Rows from block 6 of a small multi-label image tagger, named by matrix and row number. Rows with one number belong to one channel. Each number is 128 + 32 x the weight over its row's rms, rounded and kept within 0 to 255. All counts start at 0. Numbers have three digits each.
After each channel's rows are labels from the 100 images, of 14976, where the channel reaches its highest value: "responds to" is what is common among them. Only what is clearly more common there than usual is listed. The data: rendered dice on a table. In brackets: how many of the 100, against the usual share in percent.
# convs1: 3x3 conv, stride 2 (model.blocks.6.convs.1.weight, 72x72x3x3, each kernel summed), inputs 0-71
# convs2: expand pointwise conv (model.blocks.6.convs.2.weight, 288x72x1x1, transposed), outputs 0-71

convs1.56:098094162073156113128131107141180140148131122116135079126102186117131139143131158089152120116099118103158119123126147170000102137140020104130106112124160198096175128110111111134122135084088110100154115116131152115111
convs2.56:075068127106120170131097123159142135108137135141076136140039177149110125089151097194157102157104163105113115114147083133179163120113117127109136168152161135141135121150125118105152106175116095140073179092151081122102
responds to: four on top (100 vs 30.2); blue die (35 vs 16.1); total: 4 (32 vs 9.4)

convs1.31:140154153112116132106162109123154101108155163074151060135132109105082142175161094131089145147134082095139122101121183163045145125101088170119148122136155103167136166130060094160075155078155142138181120102070155138169
convs2.31:098082181198174151108142179128105130139125039158094202126086080099204140148167126065090138084103168121101175142163141136142087172125116133125115135140162102096121155180136135107083103151136096137103174154153216176108
responds to: four on top (95 vs 30.2); black die (38 vs 15.9); total: 4 (26 vs 9.4)

convs1.69:102122085087108151164163143124139183103141089129117126154095124145138161068095121147072139140094109138213163099129179146132092106089127102142129131189165097092147114109115133086086158180074124095175115110196099120077
convs2.69:129170153025108140080117147141152098105130089126097115156097182161129127124085050084138144107123120221142143144124136131139022149129159133163106199119125133218139105100156118080137121114183129068105088125117121127142
responds to: two on top (93 vs 29.8); total: 2 (29 vs 6.3)

convs1.49:176141137108086165113130119099098143223183133130107126151117100130105137107143112163156255128146116131126104133084120132178107127137134114165125128141146128131113126101134142117053133171155086123203127202138144145115
convs2.49:151115112130105112145086104192149091138104134142168096135172102094171086106174166143125137165119121138153052154087089140110106101114141123135099099100149099194149150160083156144123127192140196107181110143074138139154
responds to: purple die (92 vs 15.2)

convs1.0:188151158073110204111115127127153099107181168109112164089143139157154105091169138110170113101108108159062145127104098160150104081131142102129110124086155158104108151085141157193188105098126128136156111038138134094140
convs2.0:162171146113125075154212127114160150140108184153099061097181106086121143107124102119110089103122112115158209108069122141080098139139121065148095115140097104067092122106184105164160126209117129163169105118150110095103
responds to: four on top (61 vs 30.2)

convs1.40:120150135082153145095114138125093131137105112139119127197091133121160113159089162145090093094136085131156119158115149182125117135100113109139079126156222159163108162094106030152113118096134071105189070092119142146104
convs2.40:076128113176160080127072102142123114086067160168127058121123131150076137165147119175091145127124172117139133106095124138122148124104123131094150150074109126114134121138135087185103094105165058141114174117169118153125
responds to: four on top (66 vs 30.2); one on top (61 vs 30.1); red die (44 vs 15.8); brown die (39 vs 15.9)

convs1.42:150144136177087185124130073133150096117146135133128156137130146136146110104103131097191181124133193113145152126103095200010139132165143142149119053155108103134138135116094105203134103077149111155113129108145133136147
convs2.42:123084122083113136158108164081124146133175150141057146151135134129133136122105102106133151073120118176186089116172129076128086145090116120142141233148128148117130137219196183105105108183142161149143118117120159150105
responds to: four on top (100 vs 30.2); total: 4 (36 vs 9.4)

convs1.70:070099093137153159063121116104129168090125107107094096162164159096100161108146088107113130171115136095102174091082103079124113104056108073082156221144114120127124129144131142129120122129142125058130116103138075075111
convs2.70:192138125135150131115108124096138064118145145144106055145123075121033083114087095063158104091118072087082120147097126113098161135138077107103130114080094065083161150119124152082127125100141149093100149137151098119168
responds to: black die (81 vs 15.9)

convs1.35:089134070102165135175109137132121145113115042094126150121090126169177181114096126078112124065074097161128101150084144083102054126132103117157150133109125110125140122130081074170113154148082156163178128148150150176125
convs2.35:113102090095144133096128137103108151087117168145178134144108216132141153088183248121098124121116154095138090097127079127176102114124133100138103188148155151160159163152132089117140168119132114108185141138186124105116
responds to: four on top (75 vs 30.2); brown die (46 vs 15.9); red die (41 vs 15.8)

convs1.68:080145161043130060107118144129116164148154137139094145136093180084120114156120126162130143134104163102151131154126153029166092165125117121145111120093100151156099144126106136117162070167136112166149113110020137131116
convs2.68:105137153205092155123106121122112094107149104130200123145177096126147143106133190109108135094160106120122108106167108062081212121143090146215150085206118142066103103172102138161195147167129103143164101117127119080141
responds to: one on top (77 vs 30.1)

convs1.7:169165140104146149105093142142138150188131129136177148148092162082089110149120139102156111096144137146140143173102075115047114147157067134113127119111125178111118116099209135195176134091137099163169162088130187086132
convs2.7:132132135178124036143200162122105107142131125129125103138116087054185161082163142157116168119132127107176102040083128079139194125127134107095062172116061091108085119144131159106171127177152143153057148130109136146125
responds to: purple die (71 vs 15.2)

convs1.48:145135147094058168151094100135134105197104115103143165161133099128060143134129098185169153096111131069173126126105152091091125106104075137148154135105087085122120081155178159084064122151103143131150096198107143121111
convs2.48:115154086069140138129146140146074117113190150142097143132128149174118110114102115115126086138113083117194116106112082115103094121124107138105135104102170074152121163095117163139139127125097240158166119136092123105163
responds to: purple die (97 vs 15.2)

convs1.22:116104115138150121142132139116131137114123046096132143110105121076175142115146125123069122057095142179088114120112104132166126111098128162156120103102177131126085138124067061123063151176130134108212147178161124195114
convs2.22:153143117136129133139071203149113137096155147150112116136145176174183142145151101094140097116127205175177128106130134148178122088151131116163101103162163171136145164142097138152138174080122096121055127155214128125120
responds to: brown die (51 vs 15.9); red die (44 vs 15.8)

convs1.54:129169106127119094156139147134151177113120100142147028141099113074116134051152114098126156099138125112099149145123101098167176147127053104130131171034129156095101112108131094150117122151103116182141184110088099144150
convs2.54:119083122093133154090103168149090090151121176163186152120101162137087113130186164104118126155112149174125171131125138141120094120141076109145087187140121163187149139190157146118156067190099150190125161120126102138097
responds to: six on top (65 vs 29.6); purple die (35 vs 15.2)

convs1.12:182157085091101189131149166076118107131092152152122132164115193102130166095101102130096141080153097150165105103106153130165133113106157090148115133130148118135095178135144154137025098100117069108215121123104118119145
convs2.12:112135135168127130103099155162109131198100193145134152152111138106040157152143105130165101165122157147121167162136138194111121179090133149182071110198121137149136170112116115170095119115050131121096120137117115175139
responds to: purple die (56 vs 15.2); blue die (43 vs 16.1)

convs1.57:169176163096159156122125170065118124159133124103136156154140126132181112154164137107213150040128135132108129137064179092143100165112155153132127138122140091132115083127187101134126082180130121102147156135188190102116
convs2.57:141133169118121078152188132135085177126162113151093133119214141165168116114131122156122145125159164169175134114131123075109117132162149091184121135080107132117079126135114125169072134172089196146108130118126120122164
responds to: purple die (70 vs 15.2); blue die (37 vs 16.1)

convs1.25:097094136126143172132146148145102072100136165121115155101087135137117124198135168147068112096126148104152153139159112149156134143139100099161112128107091088116146166093176103043219127125113129101100093223158115148128
convs2.25:115106142162101157119181127149112130094150126112160144137081136134139164136091184213117099144182139112137144173151239176151107145134147155126112135161132126208100107130185167135154101088140106047101157137119126185100
responds to: six on top (87 vs 29.6); pink die (47 vs 15.7); white die (45 vs 15.6)

convs1.20:174201158088087157174127181133114148113119164113107134154102131168102096095080111150092150125124077115122117125121080178174113082092061133126116204132175121166127165096138138120115150183172112111182110125074116132134
convs2.20:108119134104115151155173118135136136133098154131160165129133066126107153108148251136177174149130144128138160103112140085116096156113133169112085129080136075191184134104142073140115119122161136134107101121114145109112
responds to: six on top (100 vs 29.6); blue die (41 vs 16.1); purple die (36 vs 15.2); total: 6 (31 vs 11.8)

convs1.46:103099143160166115148088116123087150165111120146164166095137137121169076150174114165164145149123134161110129159165137126179117198163183142132132095176143071132150096153151105108218115142123110128068182204098126131127
convs2.46:094080128123108150119151072107067133090165094177108161130131112060147119142118145100184121085080091075134144092152151148090111150097121124039075108151133115127144150107112113126099197090140115118150130089138133182142
responds to: five on top (88 vs 29.7)

convs1.51:145069137192148076129147091101147157159162126076121144105156122114076117126141201207150155145105141050124172142137119136109129193150145136150143109099116073152191140095169099172134121162111109112138105150120132162172
convs2.51:119161155136089127138086155134137161116120116079128220094131140111098148215082095107121097077153109116098073096157089163100091135093115154136120155161094138096153130176140162093061124193140138114165166098134133095167
responds to: white die (92 vs 15.6)

convs1.19:071149110119053115135105179128113121115121082161087135206096130094117109118119200133094130164157082064194160128162127173122100159109139110135097115151195111136124164103091084127095136132155093124157083106144089121150
convs2.19:117155126114074176124149090109124162148127104144125106139129141076168149159138133130145136140143090106119209078143109125112104153086139114125108125124154080085150155195199109098121065128131112181134077134116135139143
responds to: white die (88 vs 15.6); five on top (69 vs 29.7)

convs1.61:151109202166181074142152126088104167148136151066116145126114156124138034131128074119202158111142134159101107132113048151107119180139128108097128087108094126138128164101119098168174123145131099117128127146153146191145
convs2.61:194164121149113172120185155120164154143145067089159068129120141183138112088153142125121125113111119148134128134117133113146101065162109148149180118124121128125137097067122161064177114114131190118146154109098134121129
responds to: purple die (50 vs 15.2); blue die (37 vs 16.1)

convs1.43:102106095110173112138149098123138119146123133102138151111148116101137106081173095104107114134053112170173198115100099171131154119123143106101175159200130134158108191097148089145054125165093107096157188146148061127141
convs2.43:128143136166151176069119154123147093138195181133136121144099101165146103145132119099083147123156171205131113162134151087168082109149142092124140139139142134100124094146104160090163176125116144061071112162115138116129
responds to: purple die (53 vs 15.2); blue die (42 vs 16.1)

convs1.28:105080109077089142129102132078149150149108121151087115132157142091132191068121093107085159148125149096137174092102183102096126120075148090108075132116133096091114077132174177196075135144143088107169103076143150123121
convs2.28:140136046105148189115122157152181126102139148175116143094134176155120129168164106079124108113128206132136170078150128134105101114112097096089083099085137108058121114103087162144149165106112094111129153113145101123130
responds to: five on top (89 vs 29.7); white die (42 vs 15.6)

convs1.52:099149118126181161177115129145137134109154109106138153077096099174150094102116118105119124139094126109202125143109200136133166169098141081127132151113096163119081147210047162121206122152116110094142131114153147190122
convs2.52:115161111127128149173110125069126118137114144126156150164111148208057092092165141154134118122129093142093135154115110193097091152119141133138117135129232117124201143124116123093110031132122139139205120124116133107132
responds to: green die (85 vs 15.7)

convs1.24:117109106121136113116096118122082128135096079131135095178107101096106113147125125131083064124090113086097126032125135114106133126103159164111188122142135196181057153150144121172057101112164149139092133173078130096110
convs2.24:097098123142172173128127178070087116153168158103137123111129164119211128162176122164144187143161139075131114157089131138117140126172092109139156100111138124079141147174104161137174129117099073134159126104086106094123
responds to: one on top (61 vs 30.1); blue die (41 vs 16.1)

convs1.53:115137021138111089123123148105133112118067134124129135128163134131096179196119232113081087089129139083116140128133116118151124132123165129135122142136126099095148130083220080129103133129144118157081081170121150110136
convs2.53:167125128121107127114157171149131136123106112091165105186122117190230212071113121136114110097169110126101128170116195163169123103132113149138169085116161105149147101112125145079160105106139111138094214131158130151125
responds to: white die (66 vs 15.6); pink die (38 vs 15.7)

convs1.34:130120120158084120118104103144121073131102191116059088118111085081076125135080158111147073094133072111069100123116128150061105155110125129167078152126189108088152084080137141078106154148085118096125101114091113123119
convs2.34:088166060114174156085136171149127113132152109148123133143139216143126100165104086144118107111082090064071103143173134094141144072131143114174058085112119093128059084157065111131103163137140095117133171080126060114162
responds to: white die (94 vs 15.6); one on top (74 vs 30.1)

convs1.66:099096185191071091142150110144143132095186097164161126142100110120150180146140116166135082155103137107107105135164113135093170203143146131174139095117126106119172101121079097120215109136133126148092214106138145131135
convs2.66:149119086117106161138118104072151112171088128175147144132095113148078103201162144167129120176121137121137143165206122161141124125127069083106123104181111137112102145175114143154162170112135106138086142161172120122118
responds to: white die (100 vs 15.6)

convs1.47:121082162157131118121131142099140104073094125159123123148145105126080086159102121111175083117169138092121108125095027141119143080092167189092103118142072092117087137078125145172074127115184176137114131103091166110099
convs2.47:156123149142166154091074121114156146154141057154149199116121122129110098154124130116136114162156065112141125134108106128139097142189143135138078086130148122141132157146039178083072075132100148179116086162139213082122
responds to: black die (56 vs 15.9)

convs1.30:166164110067078154130089153068118088174154121091117167121156131119142078183134175101173192125105115131133142129137060112134112113167162136139106095108060117134118139066210117121170123158150110117136098164136124091137
convs2.30:147092107110145119058118130032130100117195137106131133124129157125186134147145108178127123181136113097180122115172142145124125119140108143142152104166146137098154132163128128046125194114159187133159161141132127113130
responds to: purple die (97 vs 15.2)

convs1.21:109112195147100149099197084149149151108181139144143118112123136138123226130106156184116071109115093054183130144123153096119120130144122175150139034154140134152134148155149141136157113065161135160135114138144120107114
convs2.21:126148132137134104133137127118100112137068133126125159144113118205059077153128132142100111191154072140111121128124168101147143119182064133119180132146115124104158134104115135132122124143138154098107176167089128121091
responds to: white die (100 vs 15.6)